python train.py --arch="vit" --model="sound classifier" --dataset="tunes sung on syllables by a formant synthesiser" --train_examples=39062 --n_mels=64 --hop_length=320 --input="log_mel" --spec_augment=false --win_length=512 --targets=["first note", "voice", "consonant", "vowel"] --num_classes=[12, 4, 8, 6] --norm="layernorm" --norm_position="pre" --hidden_act="swiglu" --mlp_ratio=4 --head_dim=32 --fused_qkv=true --bias="all" --qk_norm=false --parallel_block=false --inner_norm=false --moe="top_k" --drop_path=0.1 --num_experts=16 --moe_every=2 --expert_mlp_ratio=0.5 --experts_per_token=2 --shared_expert=false --patch_size=[16, 8] --layers=14 --width=192 --positions="learned" --pooling="class_token" --label_smoothing=0.2 --loss="cross_entropy" --residual_init="none" --optimizer="adamw" --learning_rate=0.0016 --beta1=0.95 --beta2=0.99 --eps=1e-10 --max_grad_norm=1.0 --max_steps=27500 --batch_size=128 --epochs=90.1 --lr_schedule="linear" --final_lr_fraction=0 --warmup_steps=820 --weight_decay=0.04
Rows from block 8 of a small sound classifier, named by matrix and row number. Rows with one number belong to one neuron. Each number is 500 + 50 x the weight over its row's rms, rounded and kept within 0 to 999. All counts start at 0. Numbers have three digits each.
After each neuron's rows are labels from the 100 clips, of 14976, where the neuron reaches its largest size: "top examples" is what is common among them. Only what is clearly more common there than usual is listed. The data: tunes sung on syllables by a formant synthesiser.
# gate: MLP gate (model.blocks.8.mlp.gate.weight, 768x192), inputs 0-95
# fc1: MLP up (model.blocks.8.mlp.fc1.weight, 768x192), inputs 0-95
# fc2: MLP down (model.blocks.8.mlp.fc2.weight, 192x768, transposed), outputs 0-95

gate.487:479496477462400592591574460556559500506434548498521559419463464414575472448594542490569558478526502477390523487611475499510563442474551494458503507519442503436492458569523483486522494494561498525600520497459540416511514528524395504414550500484507554439595425519543475494509486412458450482
fc1.487:630411517557464459480522577394561538529528424480531453511495512516440588541443467530491440540472523520583517537572539422490474499487496509396462519540442571477557532427556510497523474539577507557565495402497450551391517462477530473566442498518532597450494565480481469522599596465462525470
fc2.487:470434553549448599484537472584382546442452556516492456536508519504500571414561484454450468568516546440394566428434499567470513448482506533490496465447501513535526493519492483496510481481499455498550505479468593542538532431412486573439452560603514466495500464447506455524538526524471513511
top examples: the note F; first note: F; vowel: /u/; the note C

gate.570:619465555586496555518485557438442546497516442567570508642462527545469575480578556460511465586510496476448500506486441512495545399443514522555542418441548506394404463514568575478499576473430489520439484429531452512593477498524478469518557492498538524491476535500518445491520561489628452449
fc1.570:417545458509530489472502515548499595527515502506519467620467503539460475585439503450484470597514471434505471496472401426554468527496449595538440493433514561516462531444385457529423486534508593505446470530584477562552467412469534548545484506511567520547588491512366457575590482535499558537
fc2.570:553492472409472498543480444513498486517496518459400498307525536425513466420496522504495611392457448503559531454505552527466504538540533488493546534567444467489439491566566523447568502449488442480611582457456447500450583544534479496500527505509449523470429507579597545418427545407491487530
top examples: deep voice; first note: A#

gate.5:537531452394532473508536462484560501535438508533501493446534567496458427502595551572482624559496442488543453476484573462534548417432567478501526521563445449562422502574432512450523556510477490583470497461485422462499447426573458497482559511536518542505563458468425489461473519452501500492
fc1.5:471501440565413446474484499536498541428542482553486465543511519532447512569466535398492517434495576462491548480500451552492490569521477531479386476492582593489494573463538472458527422470414481476539492481521536551468570521493541424454528488440454532449371500556424522524581437452392508435
fc2.5:492501506527516531528536581528508553462497471399491464469519443439564474514525432500484441443524575518601574531564576512489585408403446471499511423529515478504521536485549532361610531473547453584478554558507479551412504443498483511537531450464598550482550455566515609454474493460589561474
top examples: the note C; first note: C; vowel: /o/; vowel: /i/

gate.261:452550468492524503543463439479553483525461405486524461520426500491539496533519461439485453502611502530478449428643494443534429524411557518450515497452486492470413521538515429411571452529462583510517438539552594579576490553537386583554503541560487528525495483460482479473545510485489536469
fc1.261:535413467461485562375404477378512527480538520577448538436496533597469507500532492454525469518484488536444446486499629610504567481583402556529584513439466588486495433515437443440433458502500457493523506465507549483482479554546574543511550554509507571554458554482586525423591473552558467552
fc2.261:535534565526445468478457562418549480482479561512489521583487485549493468441514495484477460556507504484504540466491538494601563411542449503536482505578428420425460478436535483508402489563449500467527448422464596464514429512559577429537426459499513561532568587508467442409568516538493462635
top examples: deep voice; the note G; first note: G; the note D

gate.145:494443504485523451413505450487467479423476383555513501525520435559512507489585412526416511604506557419461463555542453601454479573548437484575513409525496566540499467485503418401433397434514530500617507633544511534551488535609567516505486497454456515537539469517529469508539527471473594520
fc1.145:460424512576500500574539510587423540498551554573417433521497551493552445448475501572495530473487490426505553485377493561456432468595476553550449516537580495527409466535520523535438521504427506458442543514594502537513515477441492548510563454432519428484562453422466548484442520463530537496
fc2.145:548442492466527413504412390483521506554448555511533573426561489448502533483441527529472560458412503484510506505601528520468529510495477530544448475467486435517492392477559561453484461407543410556466548628444514536452558486520444466536442513484406536631379519604557467507514511427490548502
top examples: vowel: /æ/; the note A#; first note: A#; child-like voice

gate.411:528528389527543562542491435529463439507444596567553528480454498505487536484555605440429558456557399439517494469461505469521374430475519407469436541407487407524618471503500488489519495528459514462538465484463449499580475483473415525490513615472446473555490476571490467502558476504530499475
fc1.411:553532512557501422473456539502496638560522473456541478536462431569461461511451493569536405518466575530505457470537548476504553558553451486437543534455489548506490508568475483456440515584586520503375494429527499497432480539447553471495474374531455564456498554410482551453441532458498473520
fc2.411:529516540549562488557510447504558440480415479599491420564461538478535558502612492562539563516531459520437479585528395437456431479533470501559448501484484505505524389446479540494498487463510548518485413491480522491598476489511437506520537518473457474557538432582470418532527501515512507518
top examples: the note C; first note: C; vowel: /u/; low voice

gate.412:534461460487485550561522548413575559425486435477505491514525493390349453455493499562524531517513549540433489490562487519534539457389480442475528527538417458477532433549511450448535377469523513526543472490537535453382541487484454514483445597538528586510592519453384503478508520462452480384
fc1.412:551446539509465516524596546522565546530526508472457439599496423516518452542535493531513507490596492577484480522432516520522536587516550637462482498458516545477561444535602501511528504535554468489423524547529520424543427499406515538583519533492470667481496464500444430433499450427484418472
fc2.412:561556448435483548501519491452540556454487457463491622430492492433453371439513472543465546538548509573510526398456544589462613456490474421560504590606493486487473419608526446486475537446520553513518486526561582469463482554487538543532594481529454538492439570450481589461485527474453571460
top examples: vowel: /o/; deep voice; first note: C

gate.442:473457496437490495514524476417464514496469545529518528499452534499515533405579491505506459555537528509511504515579613395538477421540441519516482616404451506452614477529529480488456441492488430518577522478502443491544555444509438504425532613494434590583544515515482503493504580535553520412
fc1.442:404474431582427498487537441464450437550527495528496494506524556545638490481536573505429484521552528576615511512524482446542462471522496437540452529448506518513470488575534572502488484535468434435501419454484464513462481443556434509443486542412549509516555435598514493447455434460480474555
fc2.442:591488556576461501603511526524577562535478524550538500453510554493459436455412526563465501391389534509530552531499406460514464473505457564615484392501517449458475488496548585488519479448507555473409517545423491576503558478522435443478442489439532536552455473510431448572514541453464481496
top examples: the note A#; first note: A#; low voice

gate.99:538500475459491524392537520378580524535529398489460399453481422504536427558581537471509525556527479506420526441542579553535585472425491443503525514516485546554467505442558411335551517463501555497575523498527532463490510499597470516521443461507444550466615479525478534424491468527587475462
fc1.99:477534503352538552469490468519429426479589480411492476433504413458436501539438548644494554426440462437606463487560482462537473628572562457566487495531469498548516508522411508506566536540540511537493545433447438549489475539574454532446482442500477546477398446576487578515509555525433471594
fc2.99:484471463539556521402506463494556493601488497560521537569530483544493489522484571516513547544551445578468466487608497444487468555491406500577447517492502567504509453513510516530356476540534535570446509541556467448606475527516522555463409404424437519502576535508465474482486515421441513553
top examples: vowel: /o/; the note A#; low voice; first note: A#

gate.81:545402499470554444444460437454503520451500398525551534514403407498487462567532436445430507570528509444470502423590447507535560471494430524591559534494469547494482450445497447466498430449529552518603522515515571599436507575517496625537490489559429593539497557577522524508512453552496516408
fc1.81:514438501519373471496460556515434491597543548432487462563596445520479595563510509588486471510541662507586456513518512464491534483501521545426501462512433573455505508508540513517509519559457509492478556455499521497462415376415548479463481587440544546514507500433511439449542537432514452584
fc2.81:617522508484557539485472412471496553534556557377500590480459523462527573474476467494607522474467459571467530436539466508530546497490500544439471398553477531454471492515541536485512484548505462495437497495482414525469576492536417459575594483524519461431451565528509556438489540526500477510
top examples: the note A#; first note: A#; deep voice; vowel: /ɑ/

gate.484:498496454471449576492541593528448532481435517450469475550444509536456496508497547419407464520547586458404519513444513494539496430329525515428558359515571537563493587513388520457526445477449531490502483452508555442473478503520480487420458497589568500527557499473523448534518457522480484425
fc1.484:494478490467474482480530495400471436534427518563531528502520484458506510596548520609548463529560513531576408506539453449470652469509519420561447485482486493467425471521489497564444593531520456577557487502450497534552407517513510483388528499527516353536450420480534515572501477535470572440
fc2.484:385470517505429552451533468501434502534494616499530473527488478512539492546472566393449450520545511478479488508472563468615436451446525476366513456456552554490556598496443579497505480511493539449504513461533501472498498479457485519405442541482554512468481448539530472533557417509493468502
top examples: the note F; deep voice; vowel: /i/; first note: F

gate.135:468541456443462444472491509511486443442611425505475533598457415599426495474532565525622505514553551508506565532479494454506481541516516482504518454424498480513562528467440453395387455512470475551498499451566508469497440491550572543443545566442477495480552530526522489439491500435537505524
fc1.135:602510525515504432454483451480561524566438439505559491503492493422545471507497448605496515481428509550499518523544416455564633492464492550624425496552449501491407487493577434545488526550557482557491464538502436530510551484572516376518444383496527668466531522580460495555479571533482525509
fc2.135:484483569486463483481511463559433426469467496444565537482489396465508452549530526524521454498430613629436474549592395434514482504494514496557458469453531554526457486433485597496521522573544554491556518487444392512438511558518532516410413510521447472583387506604541444513549455483510508565
top examples: vowel: /e/; child-like voice; first note: A

gate.726:533477527503554468484532529546446464447506517505444449538624478461500472506522493540555502536478424509523463475482521643399525531610527465488545501521507488508531522488586547523556560502531535422492433464467413446509494460435487507588465487516474554567480507456487490326446557456469507535
fc1.726:473532422467486502518461497416517545544517545500567532399381540535497541516453548472480483497462522514467520638518458453581435495473434466566457550514459459482511438507456554570436502556525452567469551496476557534538536552524527446410545529469488448387519551576531541648519450577535540462
fc2.726:517519503477554549522548513583473473440441482467425452533634431459522469466554501504563478521556439482558451332495519543448513501472491517437552426490523473487526508496609441427609534468545562491549496499506428458453452465445468564629453483497500584555494464467444508414484529447439447495
top examples: child-like voice; vowel: /u/; vowel: /o/; first note: G#

gate.477:511528515531499506514493451477417561468405473576514525637475421485481527558525447489518445604549542528471525457418469480548483543537443494560536436400514622525545564483546456528524491489414450471511474524547509564544458570448495624465542530487453583532543468531512458468487490484453525533
fc1.477:599501411505506495534583526473458482492491541498483485400556532432520482481403490474500445543464417471443539520573485496621548482504441508465537486514489559497463580570474453466473483434517481448449486566538498552446501486475489452473473566448567536454577419536553558397478529512501548476
fc2.477:492487519467510488481416412468555549521454550531535498537443467617523471570530551537515533413554572514530382592498420504508464521539479468584472477481547429586486491492484551499457491529412458485480487532562490519519433638551517565468479438500388489580480472479493401447456492443516517581
top examples: the note A#; vowel: /e/; first note: D#; first note: A#

gate.508:424486566550576646412485541505475510418459484525555489472516517543507466524477540471520488519498488419489484420520557510533557403363440456503571419474557505504469515499421483469472534530476554520547567477575475514471540528532510574513493428451551479453608484424478606458506508490532596478
fc1.508:531559599469411536567469549442487471464534487483462541558404573552486424549525481501449573519460534595533556490559435402517574436521534434542614437548500485426531518469463492497419487439390558450611447452502558536393400498599498549469489536556582486513494522486513495493499450493510491509
fc2.508:508529464407513527567467514514464537463575559464457538386447488466585429437427493558418565425444537475544531474495528595470549519572470470565521540568494439473559502589494541449486502417484463527531561511489547457398629604532459523507554520504454526471401511517563598435419520403487503472
top examples: the note C; vowel: /æ/; first note: C; deep voice

gate.658:460470482486472520460430553481460571484609506504530416529456488525462520535467492406513516573489508415439550511524440502572472440453471539478554522407505542548560497453342427514503603502513498553536556489622503517466535560532550570497473552513542485519558483471492483561507473602511494464
fc1.658:515485565468574472540520497502513520451515494425490490420521514405395529468461483472479523385500514502532539556479511460491449533556442516611487524518525563529569445416574503524482465429514552511500495505421547506539552484508494488522417443426358544449632466509535509538487481478384511432
fc2.658:487552530534528463439476575529490386463593483464584410525503379547504458523482489425488520548491488442557452501550484374564418513485557502488476516476552489519519577493535499535427490578551546528515545462605435480508439466517484526489438422484602488442558498532445528463532456505513472596
top examples: vowel: /ɑ/; first note: F#; first note: E

gate.265:476520524455416579541607487563491488559444523554487400492502602473552578397577539565445566530461508483499495494484595512444532424490521452490483447569510437489421475546575534473475472504427487545506549508484539537473512473588540508461511471480482452471532528415538463531453574461514482486
fc1.265:500468509534449555504543634474516505516477519474564525455401526554450504502523576442475443533469539405435536486560535478422489478447559459456470506485532500433568565551563558504435514540503487556495467503510502400481515562557556542397520589483550434476530549532455559513458447563514497515
fc2.265:480434515537487533624409534483525511594521570493463567516524551551530453578493415567482490481502450496462512475504533552474459535545453514480471452539545440505416470492415511514463577452354431393452405497515552551488481512404450469500484578537421512537536447436456430529405449579561568474
top examples: vowel: /ɑ/; the note A; high voice; first note: A

gate.757:484513570502502517463542438484535551550422417547538508563476397496444466462545441466532516480570491451409467502493530517477485586385499527556496460477510510530511450493475420408498410439505521575537555539537485522513497439505452503509400434514493590523591459506427503472543569472500502513
fc1.757:548439567470520477526454498421533426597540496489481533519481515562450505519473429577445445460506496565552556589535448446541389506543631478566491506493491443463428468397481495536512471546468547561475503538474534507526515496471532472554423387491472534503548553520446469547477491483517325629
fc2.757:488430559525483508517467504424486466594537430465458583554524485496517483582558501561494535466474571515523503526421503512524397570444562464465423571557507457509438493460518513475441461538497520467503483522497398500528505556533467525561511515477414496535524495426486537458523457477550433533
top examples: vowel: /æ/; the note G; child-like voice; first note: G

gate.19:533467516563569459540477575537451424464534437528457548508551402545538403483463505515511460472417492469498529512473469568525403511578507535603451518420488430559546534497467436460488473530584542451526434439534426483562576541591557526514483439469510521470550490544436494271483498444475478488
fc1.19:504459538573553471524472569495433444491481418554490479543568423492565520486491467552527442466440491500488556503509450565508495443543475582514516447429470477584515554408511396441517485490545548451543470463583439497577605575591541569523464445546579445518581566459514503352499559427467482496
fc2.19:526543468446441566471536480439556564486500500423479503493470539447466490511505470438506559489608496405526512498521549410496545527430538457448572519566509513391444428546460560580543546480474444567499523528464543491405418433408446440476541569500478524498465444476515483637494456556519539548
top examples: vowel: /æ/; first note: F; first note: D

gate.223:440506497564516493573431496444542594609569494487530525469421484517476419551489445469442588473511515447391531546566473516505480532474476507506461571486509498531482503566426389453487527407416607482534479513523560478521535491492392481524415454541441526471537469515439501485466484483481550424
fc1.223:454482523571454503505472451462445529541594512479591425478463445462510449573519464518466521500444579502481498525590532519534533572544471358519554615474497452453536496566416464495556594455468508485484485479411511548562482464402424431467490553535404521499468480518487491541466435581488615424
fc2.223:522566505478556348524445480498517468525601548485520463493452497578462496480509452467409472496486505467510435573481522531564461483523447468423482635498562476558581536501499496593493448526499535436540481495576484439491541437464488527456481425486525527501532482502569631497430475487578410497
top examples: high voice; the note F#; first note: F#; vowel: /ɑ/

gate.133:505478497505423629558584592426511578446496496459439465482524528474454431451576474536534509521531484477436533512508392454494538407407498460502582436498455443480455517565511458497429524414461544586563590495487440515530532483536525467437432555461471502484562452405550503484518492429504580380
fc1.133:459432562521464513563618520500551545513471521528418524476401546458522467539547447509563470461484501495426564611518454394499509432514511480515564459438424526388487527545505403528416510473516470553494607586457454539527520542483522474456443529450462550493575480478558449484544487495619556428
fc2.133:534481488507565454496462600452494519589561523485530465543466505430407538487424491498583449433474509501585510517516419504555496543474514559498525528526492536477520430505498570647478452530529508456408521453524453497655541529491619455493468448496519511419498488539481483542486397446588449641
top examples: high voice; vowel: /i/; first note: C

gate.35:455545406508499482508565500532483526609491443527518526480548514516540482572444544559488542471461457523507460454441442436541492569520518501538511564489533537497526518504468442412539429419415502459547534548475583537509382531504436536442487455501494534479488417541456452518530527504456554467
fc1.35:571543436548488471492600485482463500579488444481497585454497545516527527546379498524452467465429507539474487501454496460592507497543509471562516605499545489449548593541514528461530495483460525474448475521472596576507442515513446487438521440471568576499435457602497459545525476523392541456
fc2.35:568423594550501411552472505435466488487550526585495506507512520427464537413419459547478526510465529521536560471518427611440478591569545473503516575494491504498493459548508521495495499540419410410453523434497451558461551524526484505509560520505503462495466500504578446458474561447587405518
top examples: the note B; first note: B; vowel: /e/

gate.280:508438544501469483535514545501526488554619429510536501522533524539468503502551489565402542538500513585614551487440548481481497511473517595532485453538416407508469481590515478427538508541405471481492555449524506520453501444518445452554522517504542633444455539508547504461579474417496558484
fc1.280:473576505488508533448505412455537556506514472456528518549389443523421490567482532477442538490551566479434461442450465489475488522459396494546407560511669492536527516508509490514528428547492528472404493460492588450440451512471517520483529438561414569524458539520427503621544404567583491495
fc2.280:588486468468582560520518487543473576491533466471462404424540464438509531443468481450492525457487442506518581470487512528476485485500573428519588510483395497490491521592593507497573505451543464603586639491480550577520541551545439506498537556462414563397450550570592511451545563394466489471
top examples: the note B; first note: B

gate.231:565487508501504426534487503546540512510503496461457402453450537454507441511610485506401531483498419506412477504538604499520473518455495511458548493490500434507534445528571453461490482471445518506577502598485556514430596500554491438474436603587490546552591496438434544473528459521459541463
fc1.231:538413493438451465485568459508466540469425484504480424480496532453466522549621572524473512503460416490511473510600500479510474524467546454520505586452489524476537412443493563505580577519593455504441480559439484493421533433455491492487400559574469459573504490465468452560530574508534446373
fc2.231:468462438543496496538609488451532533494477465512409547445524600453506498494475387556518469539484525443450588507422522566426569470519621506468486553555433551489563477514448493512578569430434449480448463522427595494472532480437503468535612472555545475448431533507489492509469468524596445494
top examples: vowel: /o/; first note: D#

gate.51:542540549592511532512523572527497556465505509538468582526527470610507494544498500518568454492566440419415438382559462495539417486416574431483555456466505437480463455455515471476494470567570547500616479489499519430509497495558494555491484436423552498420673330471438467472464469511427479527
fc1.51:486532450491516542541513531377484540509435506400505440465499538395512466463583526448598446414465476490442471514472625530511549502449385585425535640452543442402507437550601474458601496548471529471519526455541557532478494531392480420483571571567468543479543508431433511466486544497557577372
fc2.51:497538617525424499492517492491524575505431552468585585539416485552511439522446538479483488485505565456403500563546456426528549445436478492490505419539529490412464486417353552503509529496553534560389450463436437498580504455525454431520398498479483490572517491502473482567491425562584459439
top examples: vowel: /æ/; child-like voice; the note E; first note: E

gate.733:566476499482486440474580507512556568559489524603427481505416503582460436469571479552494548529560504474475487490579430470371509441484574445504528515492417534555432447590445397448477457500521406601486529532503434481486509461464467490499523501522546459487484525566545464513452473506584559447
fc1.733:509471456519442444485540489506514543547458589644477471513453510553462440517587602637527497488521532524533493491527448438379554428520571382496490557482399510542429474604500511539457503510537451599412539521496367438614512471412492473463544521508526434470496579530499466492437471501593528529
fc2.733:604486480437480490495480479431597498461551475547494536446472584499511432488500526577464532553494439477510446436447543536579472543549458496534483576623519430495411513497505505507468499485442557445475391431487485510509442502588544462599558409440439577511558542474466516441397413557469456482
top examples: high voice; the note C; first note: C; vowel: /ɑ/

gate.465:496498448507549440564427457463463477547503483499563543427497433534621523469415502603476534471373573542524521553500483561574494525541474572581379540508502438565493536483462533413489484571520547495471478559528518502546632603619519548529534339445516520496473533544475524492500476539492494536
fc1.465:479470559590576499439438557437399452532531414588568503481481449594530546543489548500475435497441496453437537547467411564546454544482509409621553467475507486577494530441474491494423539512530534577510482434570487519584557566571535556462502450450549499435597525535477568485491426403528516465
fc2.465:545521453431422570475564487500568569512474492464406414492563542364452438486544492425552507493623476435516496445528527436453556504462518451403560490544510549383423462563565495560581551437480463536507520492475451438397476423432421497506482534549516514540498467479487511596504541546483528515
top examples: child-like voice; vowel: /e/; vowel: /ɑ/; first note: C

gate.579:511496524544543543499495518508451408478558404508472547538591519468398536443621393462545482469548463510581567447486489532493520589472450542526498454481412389458500479429434432362487504454513448501531484527500447459462512447518470530459533587529488491542529467501488509440548518493590580452
fc1.579:556404439496418527474532640465562495483564408498392444435513564424546497451477475462467465521476544523576479503567570483479460477485419554496620471531490474445449447575576516436510435465474515497587543453514531530424416455657525467516467534510530497524510503493594459474590511472437496468
fc2.579:438498419526472419472556515455483488532428418475603512536605454521544554559526454582425448548454378527536446530473487496574505560488517549505462472470485481631472530450497547504418458516495558470446478590472485536498467381457466412385461502533558504525548513520560518441481409459451412556
top examples: vowel: /e/; the note C; first note: C

gate.736:472435536511540444524653466521490558564487533525519457456454451542519539528465421605515465505487501397516486481526465472474507596537530607523386538471529532493435495533559460471546482505512552562487535630517488495466475460503467517439458477467537535495523496488443513542520549524509412515
fc1.736:535488590476502651549541484480549471490511537488418495467513461472477500521388514536476609536456619426435544499547429508521391470559515408549567454604499540480568524479486453507569519595470521434543572461434510509478502528540514462588351407399531535405494441545532469486488498413422548544
fc2.736:491489465462482512407450526440497479553534502514513441504501495511520539481566484390592528589592531445561546471560501458431481539487479491442526571507452475485581445544514393556483512476502369538577516529591502501444488460484485632482564513558514440501555533535550574507486545535542461530
top examples: vowel: /æ/; first note: C#; first note: C

gate.481:513539428535550504469520581489427528517538479546489468563466370532507495473527465468474475539541543615462500471449520513453525558540407554487592517450429527474586556529533460461453468569451536410535539502576519523473485528464443506481483557530563509425516522501470449358502499401562474449
fc1.481:521523519517529479488608461542541445468435530531527488561581431510497551464557498502518544465584510519462521377494531445486528440516481569409534487458464554516493520477597414430524493465525488448514451542514461473469501469421404547487481547510455548536589486480556432398446516416484502506
fc2.481:528426509508434489444416518394579524501508460494471535495450546494479453517459431531493511476486513401497507552550437514526513490485587476534472513562503514524442509483350518541505546493449456517466447470466497517507513508566569466514534441478481465489481505511490512605502445608484571542
top examples: vowel: /o/; child-like voice

gate.409:454525573425421446521535482535448422463513410473495520518494518464473565493512543434443568518553471531580517546433490473445441499486490573554392433485512472516475506392429519508552491486485444433549496556474510510429464517539404545478369495502499473555512446520594431568551543511540505453
fc1.409:510519472555550582578496584498506551549502601488535483482507495541508454590493512599524484465520513427498459451462525552535567464444564444442553491552534494499401384622499534479527519536503552539456508418490492426583478444426606444459545514459539590468513441479401539470457421501514432566
fc2.409:535591473431487516503562582442449454344486464496466403477527575452404576408480543502493508521497588513584453536539455536521435442480565513577478525577501487442506493579434457521516485454483533512608502557533547426490458539598511546453500510470502460452501398499524474526527529483433540461
top examples: the note B; first note: B; vowel: /i/; first note: G

gate.156:489519578512495468481522545503454474491486447620538487580454568526520497600601429516473437577478391521529490425539448419449510540522481480585578481526506538399485418484590467502333527486516504574544433522590581501430446566557531570504513463484561505544516529490461531537565513515496447454
fc1.156:481544591454508480449456528513626456413545426469440437507489470468516524416478488420490496434470576622572526473494580491500545508521551473517594553524457453425503556489558461478605500523447490494594539463524543474407436568573530493555568479426457502465440561537479539423504504519499508561
fc2.156:493511457619517518450539479476494490519452496518621471649474479536538595475580506500556464599534518481457478575506474459470484528419504534470474456421559527533516460440516532581441525598552524562445479541525483491592426441435503477444440502558529468508559474456478495595596517558560535490
top examples: vowel: /ɑ/; the note E; child-like voice; first note: E

gate.723:472493505488523609452496494404543541459459544474519632451427463574421454543530537508489513486473522429437550514549501492500518457422545570528492491477554478554491530508451434454477482510439617573540540540537598429483383577438468553483445606474428518479536463510435560525499466513508629468
fc1.723:467488455522528456458485495438561432455566465533485428518577604423474483412516485376464400505477459554514476486524523440538442461500449405518504499468460526511392415495431482492503452464530447515545436454535426526485558444557425492471563467601556376497518431589488515515606466581468441528
fc2.723:553604525538432454515483473401543544552523446434544509546458408547436452503562512403464421501587417505455499425452500398573460518420548567506526421578430452472408486501568514465416410567553559536472477404502412490532481436472402501491503502527580538423565544567481490482559439489511470500
top examples: the note C; first note: C; vowel: /u/

gate.25:474396477514589483554570488516492526473460364456595448502567434408455521506450460603556459545455540490525512483543427540553498548453453571578458490496508499517480537462530489440625486536598564553488501494525500527518603422504473470517496375504564672469556526471408506511515530525436493475
fc1.25:552536529516491564612414504499544546442521506558567516469466441606565563527471527473489574506425500560455525529441438609537413594557471492472516518569413462505465463476439521461451447536543592494434529383506422488563552481535460478514538503445506531460494567460565469456499479408584468476
fc2.25:506523408466488551429513582509477460482521547604428455509507505533466466546525515396485511484584503483533465403491492411469445447510513431476463532429524505547559460563543583554437525464509386552557520520553488420466444543518511518432595505569503395510518452586502483505531534471509507561
top examples: vowel: /æ/; first note: G; first note: C#

gate.555:479482472372612496410554483536451429494513451512465385509504466464527539503509489464503598609551433500558455467477560474540504585436477514449487530478401502579471527559546495453493475610485456588496580445633475482497469444574488481535556503422516502409582526575451461428491541512458472475
fc1.555:468449435405587461405413485491542506441478440495523480541513493509454547504502514450508558537529503488528403522548492519557474455458537557483538549468442537584472518418469523447464511496495551581544514468535523486527495516523533497503505467472414516541523534485575406473525511545509533518
fc2.555:585529574583434484660493448442534530548525541476502561445467522512484427468472506580496455448488476445442558482454487538476507460478482525588465477494572446436496476544529509536521402445469543413500446574490530538510568528465416505430439473595488526516498449401457586533486451492534548463
top examples: child-like voice; vowel: /o/; first note: C#; consonant: /d/

gate.124:453534516536575531557534492561568466503425518467587557460522457584561520408524538508559610436468515413454509421565507468478485486468599492451527570474474466547500584564455456405540500486473526566475557483535547517530379569515450549479514468436472540444579467544454515468458520414480467525
fc1.124:428407590490520532534545442506493568495448574512531481386529535552519490431464466565587505515486557557546406476514514457562405510560501528444484527499473524546516515480529542429491469511468463436424514525511506517522521518461452456515551486472480513419540487489526544485374381549465505520
fc2.124:571450531473546412466376474565481523572556592570506412482511512469497568501465538501475537414438478564582469527455510502475532525598495489515487459478505575519500384429552599558456550492531431510484519510528464506549543561450461508547519492519476481595447505528563484531471484465490482604
top examples: the note C; first note: C; vowel: /u/; child-like voice

gate.82:467482480468427493521553515432556494485528507497439383501443550474493509513555503488545557555523593465461539541538463459558480516489507507488531547508485550428493540514462455488461514521465506496431444554551590598435491520531532559400517537536479496426554491497455541524433504573504576545
fc1.82:514558426504629491514439530519451504557535535496561461570544442477614503467428470538453564561444493542514492471455469589449476497549463569444489450445542465663617503516522456475446393485416462389405518435578499429496502464520471454526512557534500492566481529480517497448480552433586491458
fc2.82:562574400471457510507599482417530511517525432510483536463503530416447488500563468566431601517562503547438467507482488453502515476474499417532488595540404479462602426561510466524477498483535512579539582493468458546486572501526534457403491485497464576429499528511534558453507511466461486407
top examples: vowel: /ɑ/; low voice; first note: G#; first note: F#

gate.637:646456581543490531471520552474485481507489431502462487541388481568517438542495465492428506486582512477518547447565501432511521499426522473522505492459530592432465458578512419380459376399442533486612475563528627524454436542524436545449420505506415522536470400467454452505583598515479505459
fc1.637:520571408485495492408626416433497529520363524487499519433502489479552524597433508522530452486470416549466479539379541503515471441503537552439547557536449445511525543482454508576575551624596467579415534475471477531476516439476518532534593439563602501442582527514523505439535458505517499496
fc2.637:666480499513376543458498416428517475517451457466423443462547501620559447545477578518530507484522570530559459432528545517453432526490430414516432485518485495463506561554430421427501435580485479444482457489473496520387491517553567460461505460499552489523501507451473478465475504464521387450
top examples: the note A#; first note: A#; vowel: /i/

gate.597:503443480474480494488509469544492405525547371535490439465554486538568457548500504479495564516551525476536518493448515565529429600501444468526490503472485549592605441513482448434438517463574441519526517457563551505475512507598498587477463440495509551456556511451534558464508510420514462483
fc1.597:548507563497408456480511482568481463505488399483483563552493546535444404510481568506478414442491482437497524528485538506549523544545442498586442510518548556490545512501457475452437550531546460464504434493553578492412535448514462578486460432483543568522490490473480547418449498507553419612
fc2.597:467420518508466455464494476489460475538574492556461420558529456390576545441437510445539479537481511519555606510389497579497531492536547519506587543461525581543503528504527522532566617500486441434474506417517481588433523457545552538523552481468511555483421436526491569551513469579497463567
top examples: vowel: /æ/; child-like voice; the note G#; first note: G#